A small sound classifier, trained from scratch.
Model: 9.27M parameters, log mel input, activation squared_relu, width 192.
Training: muon at rate 0.028, 13500 steps, batches of 128, held-out accuracy 83%.
Data: trained on simulated modem signals in the audio band, 78125 training examples, 22.1 epochs.
Rows from block 5 of a small sound classifier, named by matrix and row number. Rows with one number belong to one neuron. Each number is 128 + 32 x the weight over its row's rms, rounded and kept within 0 to 255. All counts start at 0. Numbers have three digits each.
After each neuron's rows are labels from the 100 clips, of 14976, where the neuron reaches its highest value: "responds to" is what is common among them. Only what is clearly more common there than usual is listed. The data: simulated modem signals in the audio band. In brackets: how many of the 100.
# fc1: second MLP up (model.blocks.5.mlp.fc1.weight, 1152x192), inputs 0-191
# fc2: second MLP down (model.blocks.5.mlp.fc2.weight, 192x1152, transposed), outputs 0-191

fc1.489:089173143104064161109164099094125110113120112203111107138138122073130079134122107123120113143089197106052086081148111102137183090054069117104145101133189127131174105138138136084162073141138097125144044086109164134136146130146148161168092169122109089071121158146165145168140175090093203150084166098153137163115069110137128106105136125145139091154148081100174136098144150131138098133129109123160155090115149138114099114142114111108094141126150085111122172080112145062173174116119172104097097183078101128128124169073114097077118122156106104134109059119149095159058106109120168087
fc2.489:111124113148123049157094142096131167088142156136152085134076075170113092153075158118098143118092103164166069084083207151147147152155148105223141140164131109092148116165135142114140167093117095084117153140081122085126124073117179182095089152096118168161147177148139151103154150118142082093172132126157178143099089150154139140076167137109133105104177132112117116153074142097117062127111065084108067149144129147127116153076203122145152161137193142117129111103160128122142101124097165135142085117129130127080135092133080149122093097152150145062121106118052056134174090128106141101
responds to: AM speech (32)

fc1.384:068131055124119116078176096124111088158079132094055146151195097116118135059097127121146146092147085093084124149109125224133176142132156159062106116107116143091122149187165110112143134088145131110108150171099096132177128130131167096127116135082159157131159104101073119115090118112123091162122142105134125111121137109172154109118098146120147121118198152144183174105128145158166158151155087129073138173196107151106120093105128089124141141177154141127055097101121103118120038124082045098118092146101140141143188095204160090121121100104091145168131167100143152091146111147179124123
fc2.384:163207123161140116064138161112181148176188108137112192104121179136138218101166093170148115114055119105110129115123130122136135105105139170074147135184120093110130105132120192121107142142125135177066189098168152114183133150084124134132128161107085115119115121153126128135103093135140098117123059123117107112117143139091076128114115129088101083123128164147198071139175133107147076138074158116170179078126105147107122111148167100112119113118094135148194159095061138128192075138143152133086092127064139165153123096094169170115147121101160089123134113126115169203082070162125154144
responds to: OFDM (81)

fc1.689:129095091157126079100173143124139122122115150149183154082131132120069099089195149107194122104118110152094063167066111133171137148146104120179122130113148133095091137133158117165090108112128116123139121166093107080143101118080124103103099132155149189068133149141109127126182107158205141173109126121204157100082136150150166043148089181132158145117150116095125086153089077151138183124117117105080111111126140066144186092087157110145103067128150170125065098141141165121118072144148155149099098119116097078113041112173078140145165130138206097180101120113130159123087157121125123115
fc2.689:165146088015075111129148156174106113181105136145144157138088104108105177164120157191170107126140148143121154092140112114073160077172146164165152125169110128090110117121160133118132156129150082095109120173135138147118100043113125168154148115135090136085124146109139107151121113103132144071072085110159124073099138140125199083081115176090146174086146108117116112144114069182169148098130112159100076128118194132137182124148178092150125140119118157174061124137110139178113118183149139092113091116135111149174133086116163108220128110146086185148149094093119101169172117093177117135
responds to: AM speech (38)

fc1.662:103163192090150107156130162111142172129080124041167102098163137080152145115134097136129055133131107114125097130170155134126083161145166107147119112160085106231119130130219090096139137172153157099175143161119056111117113066140128134133120128147139158136116124128145086115159196149148165166097156058141103143102109086162130105079105093203118064114084102137084161121128121144181090129141114095135115084149144147126107110137128119060053067182137172091141129138120104118173106153120131119089116127156178072098172144141158150139146141072111094118181143169089135125168118120134104148
fc2.662:094182055101157125196103143144139142112169075167133136163103162183124064115133132112142142138175150136132083138046145158057114106095120128111106159127149123085121117160069122122155103104102090113135100155111033144134150094149124124210140129101105087182158111068154119154113120116074171104170144153135108142141143139101114180144135130110099097133110128129170101140087130156119144089223153128125143118117125143209201101120216129187069173110138132167095141131112162160162075150108138111185160168135074140155170127137119111142078166119131140107088160131110146123088149137097113129
responds to: carrier: 4.5 to 5.5 kHz (65); OFDM (64); symbol rate: 800 baud (37)

fc1.685:077162040087065095126133060113150147106160124186106129099088088188122164155120110176127129132076122114148138168094164106141152066078093163125058149151150138118095150118164135080119095109130154150153093126126148141102116163113096138151127160090097132137066115141070141088135132151089167058125098116161157118166094055149088123081168120174102162154116079121109093132144068140097138177150138152089111166116153109138128135168160146139043170121107144123109151137140154067165149117123110159156175176151073141162172078153122155127178151119113104058163157121118166091125157120104160173
fc2.685:121070196150196167204134132135144114098161092119159122174119177152107141065094192100196095126158133150090096131076115160117106186153137202082154131082070116101097141064112143094105139157143101125133118084144155156147138113169109065164079092159130131124153118053178083131124090187108125062134123124056084051116127112094127115112134124128117107112132129134093126106111158110127088161133079107152152138165071074166065115172153146117140101123172136135150104129153088136131123144111140165116125110110127109088116145134176110170086147112109096097076156131115167117179066129122096142
responds to: FM speech (38); AM speech (25)

fc1.284:131144088069136186149157087143120199137127088159148092091146128163133162073125128110111133102106126133083157187181180130141159178142125177130149133183162167141092115110116095119147170128117126072147159194090128121099079131144071120127158156128086163143083112068158112135159111175099105148133120133167161157146114100143106113088129132104077170160047146146152090108114089145117186112168082111165118113152109116129144119166125174078162133123127149190096139086087106135047150100097068087095116161141167161110090153146084129139120105161157164153164157150151071043109140136089102057
fc2.284:094081135168127108118182189082156125125111150159168182079119152142116139124162118165118123154078161093051171104077140123138142129126140138110104112107088117107108131114170166202112128115143137114148127119111114142140171167112146075157048066094181104099138128088087099161064097146101137162112103131094189125127117171150080173156118152143098129198097170138184073120088134117073135135117058081144074094153093037129106173155147110103132144066148119106128144143137099141120152079107104196213125196140139122143107156127101131153140159114122112127117089130091157138142126085083133106
responds to: carrier: 4.5 to 5.5 kHz (61); frequency hopping (35); modulation: 8-FSK (26)

fc1.214:127101146086109123083146070117123084168108132108121061146112119133159153073133107216075117082102055092198112123145123099091104093090138167074109127148118072084077108092110100095119105153073071162150137125147119101071163140113142114140114192104185048155092130120142136098115106076110103164108146124131052139142167131125127095102090138125115147157139135124086160050151085117058117149157129104126113087105116076115098104131114093139158114128147063138113109124136137180053186131163114157133132132136075090139138131139082148132114132105147118116045148133089079113146075117170147117
fc2.214:115158144144172068198097088133117135132175130110099123084079115115172137115118145116134097125073149083175097105104107113100064144173203109126146199156199134081092136145127137152119073150119107112138142173094100133121130159094171136132203105108123100138174137119106095121192118126129082149186124139115073131108130083158119168148125203137166114109127105131174153147122161131158113154080164165089112141123145128160093116156192139121179123124080120131148106149112212186157073161143151169114157140126045140214110185138096132126092138181142106129158134113131149140085189140143110157
responds to: AM speech (26)

fc1.687:134150096123079145134154070133149091108179198142140094171138120164105137119153131096147131175113120096136108203132105126119183124140192113125157152125171142126132120124126058152110137056132121086096120133141117137095155104145105090144063096113195146126075110109130127146088049118129167073163143111170097085115137166161080119194197097129174203090093105150140127111150133129095110181201161167145142148097088085163122119108147084063131122108142142117108080131129129181046158154114171137128077112131075118108122098086117092154143095154171161120115185121144140101062127116095097117
fc2.687:143131129158157167057076158142088154132076079129122163184129179133120126146126118100149102096126090132140091089086107122141140079101150158173149145131077128170161139106115041109159126120121144155118159153127156122099152064150140135095123110122138144162162154102105109122073157125174096153167127166105117107215148165151148142085120150107138100177092108087144126148096163138162107190226091123097148123145087165101110157098145109129210144140153132134103183148056127086119147188141066140080072100111086096106044128102095114102081156119114124093184150112115118143105117157139123193
responds to: carrier: 4.5 to 5.5 kHz (51); FM speech (47)

fc1.355:134183143112105135170128115145075101167077081139154098138142145176056148115116156077155102138121205144105156104058159140109089164159111117118135103122175156131122132135105124113129096089144148144126070147135147111104098148164165133145134130085132130214080163105061140152152068131058094122137109120085121154140082130133111157144110206061132100135133133121085123186048211125116160116100124074132153084110154127185104071167074103151190120083088047103169104114100126106130142129158113121089146149118169105109127106095180109130116090141150124177120133114135174153177145127152121099
fc2.355:198177112130138130088157111107150117070161123172146111177156172147152111156134162107188139177091130066151128095091078119107130083108158113130108217161124114138000090090147131171124183175121119114068165101080162129107083143165129137098091065100129169166150160116110131173105090113090118167120112114195103088152088154144161168166107151097063117114118150119149142081131075189151132073149121143145165158126082105118115152135142124145125096126176128124139131143149091147155160157191120109104136153136145170099163156113068106127163130072089126124130117105170132184133126129160112132
responds to: AM speech (49); FM speech (25)

fc1.260:173153110129101175122189130168106060157118084154152094152123153087137155103029141142119136167127142118094160211135115128111116157164109176140097097127178075169128079090114081155162116189149134109171114166091155132116139126078101130115160126095102141118132065154114136161104096138118199099084084134097082128085183146029133149079119110116146111104173107152114123093055115113144065080151150090170122079091142130132144095124106147113147146101108117176105147103163123137081062108064113157125116153070113122090142174152193121138169141152136113155094115134113101130097109108095096118
fc2.260:093119125105126129092122112110156131125173162144145172209112071164130096118121122110133140153092112141091112139144124122138136104163145087149183160141104200099111123118232135133146034127125154104114115149127146142176084200167192125156133116170174061142146142180109131137077121107118128146121134145115095134164063077126033140151166166127161101132186103154130119105151143151115116172037109112129101117109143102136095163096135138103092146137207157140133137126154131101125171100107146098160077094142167150116198072174126128118115210119093175140155087102124140092093105094114130148
responds to: carrier: 4.5 to 5.5 kHz (57)

fc1.402:160137149136115100105090124128122174173125138090072093084131149146136135186079128135170157122142081159083101201177131103134076123079142141119109152104104137161152053110077080144126092155145125179157070117115155135087191129123147134162050148164104138106102146087082119149149162154170140105192167110127111138127122141121123113116129123157087148121104200146092104141123216144118144118112129136126081102137109110135113137114146173113080124084204144121157070100095128160142185116114061082142095096138163104143140157102154062167137135094173219137129067090148114063086137124092133140
fc2.402:084154110176126076165117175132088086137076050153142128145093164138080061122102130182100109129148160125135169096110154136148105161160115132120109099154158152101122128134120098157161190112118133114063163123151154125115146145125102099111089125099090112181172063164066145090158151148106185141088139165138149128091162093138173151125155138138144128150113142130169058142108081122146147156155130099152144140073155084083127128027142120112133161119157104162187090084108099084120091142125077129092080122156144112128097184108146173117111073173082064140136121193153142184117060109095101169
responds to: GMSK (42)

fc1.729:055133118143138142108156130146166159095162128149166108091126104179075133082124151119113138144130109100176082145152095091178121082198130065107084124069171152123097160153117031140110089139168186175139189125077124129051118126126132111110129126118125118148122047161085083121158130119134071144120095132125147162107145181172151122109122123168115186058111117205129136084159121086095130128115125147105144112135141112116124180096090140113172137111139148129119166096170151093112148102110165135093150096115117098149176038183107158164075096132071199126108103111118146110156103114096162132
fc2.729:107157097106137169149150138080176184141128130096153115065142098130182113067127138139126133111164147109090181167140103120158111142124064126140135200171109134126149111121117132124101114137112081106110153150112165177121094151126168177143100098156140165148122105137087144103132195095180170141136169135092138141064119113155146186103132121120127141126185124081081073153082153116118156165156143163095146088120197128182089136105147119166122152146073129174083138160170092129131105109124213099180168180138199080108116206098167128124083135084077126133119065106077135106082134069119164119
responds to: GMSK (43)

fc1.560:154103116123135155142138082179105145202123128051110086123102131120159197106138101166125112093152141047063105095110103132130158110119136081137176088163094123125124150168139092110085127171140116102138115099122072096096081113084186133093112135092140130143071156105108062101162100133146039129115146107105151128144150070171105157199109147137168161155158138186123173134090138085126115145178135049162128088151079206156100082144165104067109081117139165096079132093092135161142123160179152096145148152102137146140133099101167134146122174095137170115096111154178123110165129156126128144
fc2.560:085154183136148083123085151139095109133128099078156145034064148074128155107200130104114129114062158104198105070090166120138116102129135103132129092107166100122119133136120160107158163127130128121105133141119084141115109128164137168162146177145116137097134162169112103106161139125096144158120057131114091154069168114133083116151177084125112156117120155091113092154100151082139126081131160179138092148130120090104153130098056135104085066114163165143124127127124099185139148101207145081053109159169086152096058122100097112110098110098060113122186186146110151146163157147161174166
responds to: 800 baud (47); OFDM (36)

fc1.219:043108078106204079115148107161162133157134077093134141158108095134129092141138116143146126105149063139090161117127124086090159132131102139127059168141119139157114148125098096157158090136108163117113104141196148128084139122157134092155172137127130092083055129129140119188115132104146117156147123103100127137106123176150139114167143152148107081106077136090130157048103120065139072098082210126094130124087115150131086097097058146169120103115183125183108065119153128130103074144103157108066185124143123111145181131065083147145145173098132122043127130067151161143136132105133178103
fc2.219:125182117100075157213133229141134135095151123124181103128151100083127179145126113183133068098144114153197138111129091164150089140148110127124137158171124112158167136143159135153166158094166122085072108103103118082177115090160141104158109102101117186130139104091083117104143073121163123104099120145100135148158157117071134121121141178126101106159074125194176127179129148210129053136143055133146087126135133120077054159156137122156140099130128159106175158132154123100114150097137181114092098147130155074090092110175097063083131149113126097174093106136138151141139140191105123124
responds to: OFDM (37)

fc1.448:115179089141110137135170092207167149120156117140133111082122129129133092141074126141114087139112129129145093167154131160175106184105120139116102181088124123130096091141137163156166109091192147161146129086122107127123059120081169122143059131091103125155106121061112129157138152136132095152096116125112179115146160166182059051101107105137115106108149157139170164123098115125122127144170048106168122079071180152069125184150177127120189135112114112184092178142157122133118137078110136180130097143133136146104155100127098146086145072129099119122167130117131040056096123186052118137
fc2.448:121161123100160128129100113179119102144172133100190188168111108130113176068138109137118107136108097102114160114119129184114095115129158082111213154119178167117073120117101125083152158120105121036103139069159113138183157108145143131114021129180132173129137092137134128162120090107092117079110130103170113126159093158050085146100108114089130186106072152137143120113169154083145161092105128103142150125164131164102056124181149210091099085171085118153147123072084148132132096111071107139137101108130158182147094199089134120137115133165100167117140116144158119164115108131111125094
responds to: OFDM (27); 2-FSK (25)

fc1.29:130139121088098129134171112150133102122124118108112162130163118145100132186115137140217154150098141110086159159096130074140184155115138109122145126057078177115104138106147101136131094153143142050122145107102130092123118071061107131083139174157125115115133126144119137137137120142165153153110141118163108105119103111141085123084101140134170118118033055103072132083112069114075077130114167086085147133210114106089170140138136134154138082118129195109111113086148174094148169115138144134128216155108165114163166143098156142127178082136107113190114148032136093140137061125191145156
fc2.29:149149170123120137121125099128136100088110099154206153089172109101143185073141086117107112112136065136131167130119108162148106175121110049149026189204144099113110125113058168121146122142145153108116120157122153115090111071147163125141074158153148125167122120151162095146136108137116155094206144112125114104107146145183140108137118052144065075101161148127151099128121151078126119112103104045141120181159130096139161174164097122097156125134189152161115108125105133118092122116089156135063079103101138090150144133125082122092127074120158140131074140098080088078145110111111099208
responds to: 800 baud (43)

fc1.474:100101103085113093169169130180107091113108164127071177142196179162148131098096125124099153127077109116127117128074154044168078127104112066084074150132053123091161123121158131138078102166163098090112145127106139176106174122176124127117105174107159188164097120119136121097100160098136130172085140098103097164083135156158138167087116083157137127165140148135107127102133093125165159181120180139181180132130148169081084118140109099133158152151127182108115127146116093162097105128089114149131142116198123122081126057113172171172121126088135175189161183115108168116164147136192096155
fc2.474:149133103108195119104142177138197104143186144121121169142139133118167122173149101142147140170078171112050134167115094099150099193148104172065143160119066128111137081146124167142121113131112097132126108161111140080173177168144095127119116153135136149150064151138094135098120192180229132177123066123087166129125151080126138108105018089098132140167105150159084133100128138120163088117113189172166131119118109125081138159112126138121094122118134100166114108094137073181151082069129153102127134083107108109094174177096125121122139134170167139149088143171133096117094122079096101088
responds to: GMSK (30)

fc1.220:149067123117177076078159100077176153081139122203142096069205138096168120110140111100147133094110158096119124136186133128133116129156157098103156121083116136124086105146072084128143092115144099127158170176150146122112146162117134111128157111157078170179142100147145109136148106106082128123146136137145165093138078212173111090135055103132225127127119136066111130080098113117056114124137115082141178165003119125147092124081130092169113121141139104150106142141144103169095135091112115142125097130118099125121149101166145120154150096140170131176137148085103093113099109091151196170
fc2.220:128109090165077118103141163156121125131203138145066129161137155141125102097124118103133098118147178133202098136102120139143126169141134165125121061121061123141148130130154045117114111136151201136117139140090078197137114165090099111133141148154122147164087133102139103141139115120137091095087132148142090046164084096131114150173125151096121118161211137113139156142191125143130108180133129075097073156124160109147157117151160110070148067111187130120113141118141063155158148179081144041153111109104108084087165098103082138096112170052139109138136155077111136157111117119075057146
responds to: GMSK (69)

fc1.622:118187099141132116125222155130155069065164090162148155144114083144089125089081093110104099129107150137126085140115120130176156133152155139097167105119141099124102140124158132089120148101165125153129144138113144134105164123105170128057156158163114144125121108132154117092086155117118147182161181128125112115135138154161102133039156135124172124160062104126088157094094097098098129191209195165071173087139113165161157115115133177127153171169094100095102134101083156143122112116106127115092077113124166124092117124086130096121124151196112094117173138031099160144061079129109210150
fc2.622:130083138124135062166153139161150147125237150154163168122126117094134132152124118114100132111100110120201124103125130088134121100090137097129107157111100080183113125126107159147160162142130066144117151162074108160170078096152134131115147128126128114095097129118026109203166152147090153134084146116093107186118136093114083121115167080149104138167122139121117173132086147172183096045056136103151122146154167132111063167166112156137108122168110125167078142110121172030142155101070120124158135102156113161162072106145148155109163091163067096113144131126132133165135111075090143121
responds to: 800 baud (61); 8-FSK (34)

fc1.46:137125064108119075078116150148135094098159124137022139154128140127075162078109121143176114123105157121113109138135138118132126132101169101083162127078091056153112119145098116066138095128096100116126152104110083126098135158103137073092117180125115160101098031087174125169080130156172156153174174141112174110173125149162115036103141138142120108119134114098089135085126161112199142136135123153128091163087116163102185120142106153118090077135162114133107146144140082068151090142126157142105149197092177101121200046109073111106115119103134152140120101120084129076143155121098094120
fc2.46:107129091120100095126131141170130134144079122149113108111113126152149104168167104133129094120153093151130113151171064134155156118152184182089139117112153075124138123144062155163120125107094081181112126113101193129082140097135086116167147088110133195169077173118123143110136171106152119064115140179100128076079090094160162200115110169124166150107104121090157142166157140136188129134155123084173045140140174164170141130092147202146170148090149098102091127132170155107121130139138070116153168153091121196139137158167109086162157123157146162151082176135082073128093103216118099162
responds to: AM speech (68)

fc1.555:136158115184107099096092124124174099163159103174097179101128142087074130119098089095136152139142169175089113150097125164113117140138122144109077140122096098086055146120102103155115174121158111113142146083123194129126211138123092077116143122085089079154151158196159140075151095102159130148197139102126081154150136140158127131123130135208071172110088138179125165107120169112076124151131089108172104137143144083107110093119105158089149119105040116161148125106118140136087115137121177089118140188152096091140153087100131156204120150149130076087115117107162101135054100084061104153
fc2.555:125132161122076088093069178119073146072111113117080106093095068153105147203148174133071154130111144093112154145106090141160143137121093117177146130104102096122189172142132164120058136107182135113132136165109140121190058117122148074131081125072177129156108150124077082158179121131118116151064117099123109130099132099058124124136133118151175075156076222115115045121168104137125118139131109098101078148136090171132125126077165110149130132121150102103093091140145108131166163161151088151132113115114152080125128135152126140085085061149093117151089112171174081081155079114148135129
responds to: 800 baud (47); OFDM (30)

fc1.167:088147137167107149105091119130163133112106136153136076126112055138161107084104108153164101143182127048137112123096120101102104147098129109142084137159118121150114117097113140178126098103118132100061151114180137112153058120150157095152130125111121156156093104173087092071152062120136164088144163117159153080113090089144135153178090133117157093112145118131102162131113136078088069160126188148107110107141096104104144120164045111153113075142192132074168129155115064211108150144053101165091093097175148134109131169131110190164090150172069119080147108149073154099160078149119113129
fc2.167:100183135117144173132126088114095171133134095125127189178159101151094139152111167094122109165081139158100149134135165105204144132171114042145115115144167184050082159120144093131113092156099117103165056128127097182118136134079156129190136110131103098101076086105148162090180145166143131181128120104107139147097134152093162098162176081131184101152097188166113138091144102119091152116118054097086159082091108141105096106095100126144070152099111177133167088117132180112130087100126133125177161187125093115099161103125104075107148109112144147158163077147080061117118140154107128150
responds to: carrier: 4.5 to 5.5 kHz (54); OFDM (32)

fc1.635:071132079102114056095158104151111078120180109151125066122113121182109131146162159124118172106106062070150159140170146172114124100097103155146222119157114070081057066090146129071091146141115145102100088135112166160056133136125112137159127174109144131111142131159082136124148117135142119165124150115082111115163154171178164127183185099130152168141134125123164145083085165097128176133203147104154106171131167168099138091135097126069087135126130073119081156138136095130157178096072150117081103124175158149146149141166092142148100103113101112159063087143117157145172117153153145145
fc2.635:108119152147140097110097104149113131144096167142088166145104099123098126100103150184087151130132142096117117136149091097136127146071123124102087069109150153186103151111146127186143134111137065156151163112161142109179119121103149096130144093116113167144118051140124175117124152107124152121183056115076080070167162150175075141171169139083126102045124156113132130170194143192108136068117087186068139089065101171095094143127079126101164128123192111092109100146110069169027126111131130151130124038160124110162148138120108128121136138108173118144128091121140057120119137097122145139
responds to: 800 baud (72); OFDM (59)

fc1.152:078133151144164158096073091134150089152164172184212159117101163099145158171113054122149108204161177151070099122143113080140131097115180128103122108129142151115170111172159177198124089099124129137100121163146120143181053115110143103086198101164120079144147088104134121085130139078105127107076137119086141142149106146146128140148116123157089086157106084131074106093155120105082120150160160079117147151149129160160107120084110138148133088130141082109090111185157077104165145104117110176118110097105175168088167073078101150127172085093191156086163131100119112160080150127111128146
fc2.152:125077112141167142115139118148142156139175146131108129115128152178129168126110153082118118138106177140148165112128154141145107197110111085106161153133089162197116143101104101180111115105195173137124132077124124185134127132104089113139052119125075082131144084196144104160078116130071125173157151137170152118186109114148049166147153169125120137150080141099116114116115095200149159108225075170107164094152137106177100155138169130097161078149139102163125086096116122090141144156150112178166148141064106087109125155141147143095132124083148163105144127114152132143150190032060125092
responds to: AM speech (33)

fc1.586:133085101137104200143137122138108131139151149090111139129164141097106148080095143087127100121137074128124169156123117104134113151101105157120157161133154190160061115131083088135144159106134188094098189098097078047175095086116120111153154147099090102121070111142091103163102197141114127105140099052183089071145138137099087181148161172079136075147087156139175182182115141094141119148180127106071163131052100153127126136152163137095188074118110100069149138142143143157123089153153161155089121161139145111089118154203189121084109088132083119109076149127119155125110135119135124141
fc2.586:159105127142128160127100134080143101095099154173169175169105082122063144160172175081101173155165093136130125148132141171140183083180080117182154131154129118133155095087098098150074110098139152102127189121086137131123103108111127145078108158082143157137136121104092156072099150112219127201107103107141129116128073133115156165167198120079057083135133180105132165122150073110186177160158136113146135134200144144140152133141099157143154209121112163122144081098147136078164145140087154155098123093117142149135135145108027111113164102170130132139151126095113067116102125136107108097
responds to: carrier: 4.5 to 5.5 kHz (51)

fc1.172:140180132134101120149219126168118089150160083155132119148184155198122113098115172114165090099181095136123166129106116169128104066160169134120156142118073139102111097122051113142149158146135084054133122155106109132124119120102116076126193107168158117114109126112179174071111101112141062080101182126056102151166102130123135118098097086127127121143127088105102134066078153150128163121127094131111188106098094137152209121107101161144145057116103066098152082114141167159169096114144141133083145106148169137122148147102187111210161120143074141108127153128123162139091086171114139152
fc2.172:090134079188154169140093094178107104122120127174095141163124122047104076109133029126078123076080164125153132095114119060153135139154075110124066111149105120096175100097174160120060121113112095130126129115136190164177150127129120175119114117150101102134163108123131121184123133183115125144111066074161150104112173118129143143102162124179115117143097129233109146175155059135112128154159100148125126096212155115133103095117112117143091165146102149128104167138094151124098123127101075084095125166102130096114188119149106125140115160125085117174165061119152116110139148184161171114
responds to: AM speech (41)

fc1.451:097100126150147168083123150180144091102139069168095130131167107176063136093111111137141111126082138208139150156112085122118091131169092113142134100120124142085128073133120146160130061120099096162097074114165173029137150128093075100147100100174135140076059104116116114140109111143133116139122131116117119147064121120111084108107154113157197173126180115089144058048134166160094152113126054149115166120128199146134121115079059141124153107109110157146109141089099047161107129114110146140097153158134157132098088118121124098139086116177075144155137099178144104113132101201144131103
fc2.451:131125116102191139076083123200111176173154150116103080176127133199175117156130159164104218131118069090063119110154167121154114173101119121146094144071118074153114107146110129130082077197192134103187132088095127095173158069166144143118088100115082158113159137196088105140124099077146093091086091113093123095113111168109115120118152142126111074107133182071107061146113098153109087190180164142158151139095101163088154138092145159068131131160115148126151100150134114164103119119163164141097122150156164144142128099109143158126128177127174106108136163105158159097160121112148131108
responds to: OFDM (58); 2-FSK (39)

fc1.37:132152113125150119114124140155126053196140115125090143075144129128108173106184171149122095119116107149139165121188109046097133151128153141128101075153075071083076091137146092142141147093146062114129113060125127088134122097162181116152146130182125112106142149137134169133117170174133068138093135104137139169080096110082143135142129102074144106126086122116127097127163126113093139151108132049098142103093142062119072102121064062125100102090074137176142074140132129144080164113152202113100136161145164117075092124131146177221141147198137122160097116097141173113174136103142136115
fc2.37:083151130106124151209135094134199126161163120172150095114074068061122148097136142134168077128173052183082186151166101151118197111127118113084125075141116123136094089161167136157088075159090162083171132141126152127132136162186136178136113117138123197156105150130113140155129149112110123095104104173129125134137137173153197138132166152097102126180122076089157132146173112148093167160125145111172045161143141136143113104157143139138131090078096131108141171133130111228089132118130095105136109105138124143105159116143157088088067118167092193131122164111139191146133155111148088142
responds to: carrier: 4.5 to 5.5 kHz (62); AM speech (42)

fc1.552:176142089100110103071081156102123128161067109080120135162109128116126123047135090097127041089184124064168111090140127147143122125143132110080133094097107147092171099157082115066174159059104135119141116104208144077162119085104159100118132129142125134081084093106160120151122127065142122081151097141126127083131140121131114146086076136046131135124102097150151107149151171126136130120073136160102147128140128073120111155185133112071091088158094083167169112129167063073132129133117138094078121125112170178126154125186155132144185061141076101158109113141074147136166148124153133134
fc2.552:137111086166134164113155159149118119095156155199109107202101124155103093087217136086101065097123108091150109142149132075071153106158115101141134143119156082126124136199156083163077187021125134106135092152157190107130117117115125163124092122119164072134143108101161133109140134111159191149175082150127117102099114140156144072112149160133125125157114089108133124120139156151169130137053119104121126190069164117083141159124075140113072166131149139200106112165142103137117089091082117115230117140128169118087111159105134120093152114164136092115157074130141103100113095142139093137
responds to: 800 baud (39); on-off keying (28)

fc1.280:144150136054158125137130107132115107132171158193140104063131131094171115090151144134121109072100212094097061103137142128150104097139150124112225100098125117178113124141159185132118130105100144060131131159135152081139131155168141099164130113138075142152167097119094122085122184103096095164093086120109109079131098133139109144131133116105142117073135060142172100114143102138159083133114163091168121099132131054138087081123150088176072100179091122142124153082127118107136158117137160086061053092178129185089079174127138179140094096107133141170167095066136118123134103151124128178
fc2.280:158139143148182112109158057055087165173152110134096144145096184095123136144127084137119156153163152113118110122160073134138130144129129096159116175141150117085141123118132134096101172165106151113137192132111112169054097089127083116145149095074099148098067160086087175175065075100199095089101176147145128066156058164178086122192139149173160098137136115181060111185166114104105150086109194155133123121147113086098126090143106108094158149154078101164131135154145173144124132114120146148131125134096160121135123177122125129108095192142154122141119133098108100137146150169164045113
responds to: OFDM (44)

fc1.352:127091105100137131014183162133132080124110156130167184104115104169185105133136141178101128142083108087089103098111121073195144142077148107198212057132105149096161109132111101139121074120067089130099146163194175137108130193142125090112102137076095134074203083154128126098133164138147141152174116134105138104139132130098160109093129185096125135144083097073132114130135097165076112072098135109152145076090139066140143111149098095121093157125109150085121157128109145181155166119160073125116136137146154098121115101177128116127122088155132138111132066151119113128118074102144141084
fc2.352:102114083144183162068088107120101130113101194103119161201093162175175124099111073142172095145198087152152178118099168109138106140097172159142134131162149147164070159100155136145180112145170185138157127118092138180132199134148096156132175100103190162176133115164091091123198136154140161125132088121134184124157173117108124153061109178128106145151121158123151114159136133100203100139112154150104110152089085124137174148113184166144145080044137164142156100093106146113137154121161179108113115110119106132201149143131079095130064161151172148145118137144130130111126112163155093094
responds to: GMSK (44)

fc1.743:129135133123126060098123106134153138103098164142130103135110083108118119137175194122093162121123107160157110149078170129103167087112118178129078064162081141107128204062176064119093145219095189108174152155143115126053101103125118143072143133133099177080145181184118139098159110116137125113180083147136139164146143074146061116075105116142144124100086134128162119076157108159097128034163098087130134152120079118123107144158117130088120109086127099133090094160135147140102183116111147149140176099131153073103166068102138136135117105095118096112094098139110138072178126151082153149
fc2.743:132082091120125137087103157142121098140047165131089075192154153080124132122143162117143104120193154113129147108193085179151160109092135144134106127109131174141129142180130092158132090111163087086141118091154134107065135151139148134120140084159055166122138139106148134150148157124097142116056110108201107187107155107066100120079157117079142108087137129095187169118130115158139125081131074149092136115080096168169128086144105146077120124127124104067076128142097108186134149165202102067067138145089150138183151158123107144124146130186156203143086103115121142098146143165159109175
responds to: 800 baud (85); chirp spread spectrum (45)